config.toml
train_examples = 97500
horizontal_flip = true
hidden_act = "reglu"
mlp_ratio = 3
parallel_block = false
conv_stem = false
layers = 14
width = 192
init = "trunc_normal_002"
muon_scale = "match_rms_adamw"
momentum = 0.9
nesterov = true
batch_size = 128
epochs = 16.8
adamw_weight_decay_other_params = 0
Rows from block 9 of a small multi-label image tagger, named by matrix and row number. Rows with one number belong to one neuron. Each number is 128 + 32 x the weight over its row's rms, rounded and kept within 0 to 255. All counts start at 0. Numbers have three digits each. After the name is the row's rms in percent of the matrix's.
Before each neuron's rows are labels from the 100 images, of 14976, where the neuron reaches its largest size: "top examples" is what is common among them; "patch colour" is the nearest of a few named colours to the mean colour under the peak. Only what is clearly more common there than usual is listed. The data: rosettes with rotational symmetry. In brackets: how many of the 100, against the usual share in percent.
# gate: MLP gate (model.blocks.9.mlp.gate.weight, 576x192), inputs 0-63
# fc1: MLP up (model.blocks.9.mlp.fc1.weight, 576x192), inputs 0-63
# fc2: MLP down (model.blocks.9.mlp.fc2.weight, 192x576, transposed), outputs 0-63

top examples: cool (53 vs 14.5)
patch colour: green (28 vs 5.5)
gate.399 031:129153129147092101133129081113153145150154164110124104150108148134089149144094156082154140165132110090053145168123161156141152124154084145124160123104180146062173195114064144058083109150126052
fc1.399 026:091067075095140140099123197136149128146104134126136125135172104174175133132149157116118114046134165152158086095114073077203147116140099169106125200107143132225170073111161111161200136116123138
fc2.399 030:135106106158108114098101078084120141122105189124134138110109164188075082105137127161097131151139124146110136187116179146137110150075110136146141173155182102136083182117113139124057106135076094

top examples: pastel (36 vs 14.2)
patch colour: grey (51 vs 24.7)
gate.224 060:094160183163130149088110101143128122074047127134169191165137161130114116180110162062137126123065112097130146152113106162109122136165120170135164072120135178131139107139169112098116129140149164
fc1.224 058:117118107172118150166082109116173150141103079123182122095076132129109152193068122060102129120130105141131127150204101069112099116120148190120145090070176131156185078130149129132178052145112136
fc2.224 064:128123139109110131103152093142101175093143152128144145192108093118131073124139101138137116122108108132153166093081137114124166157145092107148138152147164100147162195165126160131125144125124139

top examples: grey (57 vs 14.3)
patch colour: grey (59 vs 24.7)
gate.169 116:124103146146113124158143063132084135184164149115086088130137107141154143131145137076137125150087154173103186114080164083160098088122069134147159092091220056164148147128124065142136143135097119
fc1.169 112:108140122083131159107156150147114115139172089137137083113127176170098136128150113096121084123111168081155213109117144138125145161111085143124057134076193096121127113153127158071080124095121112
fc2.169 105:122134068118148092201125061107067167148109227076175174198128150123138114155095113106153098133126137099117108156140098145142143143200146116079159112142123152168128188102174120134138111151139088

top examples: pastel (36 vs 14.2)
patch colour: green (27 vs 5.5)
gate.501 061:161107085071127118094061119132148059111129105156165107124084172131137127103145113125175084121168181051130076173101124157097138099119136114138168127111154180091192092112143141151167084140128088
fc1.501 064:078141184171043148129164116143143112144089114112056158117188155158151104112105102107124181132111088148133155149119090125113099173112123122069140142160104121199113144129058134111085139158129148
fc2.501 075:138095112068161102081107080143129141164105115096105148104069110116121131179121125100151079132138162147108095130106064095174151140165133123151137081112149091043125108128154123167153079087124107

top examples: grey (93 vs 14.3)
patch colour: grey (65 vs 24.7)
gate.381 053:134049100110106090067141103111104120124103115146129153136167084234159178077138145110151130089179138078062141114165144153161188132118133096099105130134083115160176194117132135129164134156082097
fc1.381 052:105124112117173176157156177166114144068193128110055130111121163078108152143179148119104129137126111000169090113070081146090133147095123125181181152115127119097132125167126133135137135134152130
fc2.381 051:145115123165119186160116125135130135142028214044092170102087162141114128147149137110121117107106116090118133169174149159152048127141057051092124174109123123153120138136121154109145132103124103

top examples: pastel (33 vs 14.2)
patch colour: grey (66 vs 24.7)
gate.374 063:083216109131089124083121142123124093013148125059149114124202161110132097152135119152093033095103148138138136169186148118113107074143178114135121089134090138143065133177167103140160109157170138
fc1.374 063:075169063131135119069140129096113042044140115079175155097199162160095080118168140136140055077099129191164117191128183074104110115126174078142165096115056146109099116151141097159149121159158126
fc2.374 065:120123194109112128130170150142101151135067115140187085174085131127135183164112121108079148149070147171148129155121159169208116134131093083159115145176140102090106139093122187083171127134094104

top examples: warm (45 vs 13.9)
patch colour: brown (65 vs 38.4)
gate.384 020:188118122121139103126102109105118145158146163161093109134132144096197126149089121075100167135168154079109100147111129157091133155080178136126120144130148191098166135153103130132073149167103210
fc1.384 019:141080127138138118123104199141123140093158125130199095130125139067146128134178130165148124128101161179112201099145104110150121093151093075138093093155164131059087073169172141092094203113173106
fc2.384 021:106068161145121192148158134077074117146149141113086112104083117156078120088122134112157149110165127128106105164138149136160167133118160068107108160141114136139169138102085109196181107108142087

top examples: warm (94 vs 13.9)
patch colour: brown (95 vs 38.4)
gate.424 011:128133167103124131102077088119123115098111124101145113145110113104105161172109110126122112087109155160174094110088129090169107117163194105164139076152137138255143127110085112117090115104130176
fc1.424 014:147030137124105067121140201164123118149074113162201183065125134091025177116161133165126106109148118172208081139131169174122143121112113146110157173152125158081125077135154137119131126114163029
fc2.424 013:148051197122153137145080082066157167165135152125153077092130084165135146072180142121124099138127177160134116149077129203185115145106126124122118150164137100136113156124133157145137111162125050

top examples: vivid (86 vs 14.7)
patch colour: purple (70 vs 2)
gate.327 035:118036112166148160145149189130140167122187128190046073094132096149149070192134118148100119187081134154090116133156134111086162103141087153184166135167157140077149119140096057115138142113138167
fc1.327 040:100085147160141096114145181124107168133148104071129096167194097101138172063142160093106158136137079157154164109073121084125082146152155146152142126113126161105108144149059110071124154124166117
fc2.327 038:130114113104110202150114068120095087112100100152154189122110129122064127147142109161124152090152186140121139144119097137116133116118142153082093118092149124198092061160177146132100107138189122

top examples: cool (42 vs 14.5)
patch colour: green (34 vs 5.5)
gate.370 038:139134112124175171124112144144146099144124178182141143120130135123086126182113132113123145105138082165162031128145160191125078165093132122097090161152170140158128130089091088139073115154137155
fc1.370 037:129118117125147141124099118145150126082112161184155136111128179127078115175102110114142149112153115126191023135127152191139111145112150134095058165168153141167176106106097088157116091138117137
fc2.370 035:151161129131112079113151109125097159167161166087123097137181109164154117118148111140117098126139153117146153110106107153199033119135141130143112149141112116124097107096135131162151117104191097

top examples: cool (39 vs 14.5)
patch colour: green (28 vs 5.5)
gate.50 148:159100147123157128092129078146087137138128095111139152092110132115141079117131142144181091111142105140167063159077139128067099091139153117129200113158092149097110132143144210163095115133085127
fc1.50 149:180111131123199107126120150086108117127168129061124117085164137127142133133169161142109114122120098123088179111105142213090088097093113173159137091138124059136150121150162171190148188134156164
fc2.50 146:096164127118112124114082100184160186120098165138141162109107153135143118098168165131187150096128126132171150080122162090148124085151154125099125096141146186128090128130132113088106144141122101

top examples: cool (46 vs 14.5)
patch colour: grey (53 vs 24.7)
gate.208 032:184160128136087124082103113139087140114125140130163146092115151064137074135117114130136061143176175098131109151153122092041177169072106109126069132142133160105079092103119146120139177084090144
fc1.208 029:203144134132078153067106121119119191134122145110154148074122127082136067143142103167136054136098095119136071157101142097065131136079100091147117130124147143127113133131090176112147120094083167
fc2.208 039:150097117096198107138118148135163134154150125142107091207152146195157120093085103133122181089119121081134152116166147152105132165150148100133152081113108097142153087119147084147128116115180103

top examples: grey (66 vs 14.3)
patch colour: grey (69 vs 24.7)
gate.349 118:107065128144136171123108102127146110120197070128132122171091185154173146091112116129187166155141111134134158142153164118143186128101085098107114089092155163106085129164187116125156074125140150
fc1.349 122:110151144092139091185146139130143154147076184157080168106150104101059099156133158125079081098135104130162136100069082108135054134132186162122146143145131064137162122082098133143117179147113109
fc2.349 145:120141094124109142175064123147080177103122091046081133129099163143145123148117174106167138175091155137084123128112083164184107127127117084124111150085083163145175108136137176099168061097102127

top examples: vivid (50 vs 14.7)
patch colour: brown (63 vs 38.4)
gate.491 052:095135154121142188173135100097156120179082138079130137136138093145075160108194127108055121104156125079145086087150126112077102165209126153133194140111138060129200168141110185161103089115137147
fc1.491 051:179108106139120082074117162156076128086188116149143110147121137129148093150065156181192098148132095173109174151124129161163143078085110100135089149150120200136047086116119065098128171102124131
fc2.491 063:125158141173144168144082116101137104136128106141119106105157118169029174137133118122091142117188158155117122068130115164152096092150120161111149103104102111098140174155116153143216105115138108

top examples: cool (99 vs 14.5)
patch colour: blue (27 vs 3.1)
gate.127 045:174123108195161065138115104128134156150120159101094155090095132087122131105102133107118136140130176096165068169146166157119103161134120108169095084164164132096121127073152151126183161113155087
fc1.127 044:103100113165107086122204170098136133132081115157175161120201105149136091066182165095102143146145134102010164149133098135086169118105124106125132083080140133107115113173069122086107140128126115
fc2.127 043:087141167148125155086069113167153154097102107015165128144176104147086162116107099134119082100145140130107108159187148155169131121122102214139180053143100176087130208133127108134078107099101113

top examples: pastel (85 vs 14.2)
patch colour: grey (62 vs 24.7); pink (33 vs 3.7)
gate.192 022:139122160072143126116141120141125161156127172125109129169113090112065147095114178133157112118156145098140130148117122122127150122143191095109148096125120121079191107129137138178106126117162165
fc1.192 025:068165168136072165157148143138160093123061124101108111104101159118068149131088109148137098108103150155155152126117114166140116164145043161123116126113075137144157075086129101086154118066135102
fc2.192 028:177090069135121144088134173102127166114148082167092156123123144165217116141143110147135164132150097162128131108172148120106139115125164157101124152115101053130137082165127190147127099111155128

top examples: pastel (51 vs 14.2)
patch colour: grey (60 vs 24.7)
gate.34 051:110101128164178133116059157094165114128156148116186100151146065166065125088132063117131164085130130202076150154184120165128091123136118125104128092157164151150146204141076128141170059064082093
fc1.34 055:155133099139092084121136144135089127147110118097043181130134127236168142180115119175138133170126099165138155147200155112151175161151144106178094078181162158092091117144110111119106141156133081
fc2.34 057:116156107127131174136108119145161114143166139129125115242140146156097120156110146130076167103115169146103105072115094128103106113113189117104102152073129083150081173111093140074132114129081121

top examples: warm (71 vs 13.9)
patch colour: brown (75 vs 38.4)
gate.330 113:084140187105119177113123042172113004098154149152136109107191143133138154141142101124117102167125141110094130104111164060145120178136144108122124143091121129185161144111123163173120119144127142
fc1.330 106:106108111140110135153091172109131203157142111100113150138081140098165122093135141110139112054141085133159139147119106139128115097111178145121122155096121192094154131136107165091138125157128046
fc2.330 117:166086135107125169106116119177099087121133186171150170038140133159072064091056121134143113144113117173124203149099094153140127139161130101091145149149103133110160126122157145123147117132120204

top examples: cool (37 vs 14.5)
patch colour: blue (29 vs 3.1)
gate.398 121:174168146113123106194135156111142158114039135097080101134103101175151129118125124166110154121125164169119214083102146140145125163135108094115104120114161139099093090095189135120167111102096084
fc1.398 130:126122094126146081148172121119074128139050164103099123141128115169197112120146078127089150115154156212145201141116115121095107189111132118084091103123141129100128147093192124153142179099123107
fc2.398 131:154096019167178114094121092143124150134109164164087092121147146081097077151152117149136083138095080124106098134139130130118092140140137127118220119130117116098080115182167101102116087101109135

top examples: grey (48 vs 14.3)
patch colour: grey (64 vs 24.7)
gate.100 016:194090163116135131074133149156108105136163122137102154147111093144156123147109158096087150139181224104095160144165137171116139211078125155146159096099150184167118111131145095084101123151089154
fc1.100 016:111127168092154130118066132154114121122132103030098151106121181182147122125161173108143190121159170192142112163192139154118151121179074166144143128115134132090108130116124153099079169152121177
fc2.100 017:190083125100126162052135146070162180130124102145194107107111056111125120129135119093122118131117125108132154153060115149128177141126178122124170110121124130131165125173089108193142107116158128

top examples: warm (100 vs 13.9)
patch colour: brown (98 vs 38.4)
gate.63 032:118196146110145180115074061079158111157112113147181080171136128071194122145141145105143137145116155042100126129119147110093090096162152145142125153135126142225144130098072138116086090121130192
fc1.63 033:139210130121128103175152033113136134122139117145071108193149096124143146140066084128154107132113137029087140085184105072128114094145112102110107173155101150103158134076090101167087136100112251
fc2.63 032:093245088190185110088112126138097148113129120161085145065079157131125122164153087136128132144164093083114107138049125115162101162109199130113181126136138200185060104119126164113133130137136188

top examples: warm (36 vs 13.9)
patch colour: brown (77 vs 38.4)
gate.85 128:148122103077125183122080149129124210129155119201132117119128094132106094150116119106094204127127183202094128076126148152093094200179165094107082169131178147185156119128170122150113182080135096
fc1.85 118:107158081129093170177115132131130120101175111154090122134088136148151129204114132144158116093083156187126186052173129102117220185167152141120139149140138109087151096154137170083100145173125181
fc2.85 125:161107107135156147127162143109122127127137096088146120085081138111185066171116134150117155114101103080112137125135061131169093103103150187108150100080104143129194088152156157153152051073131206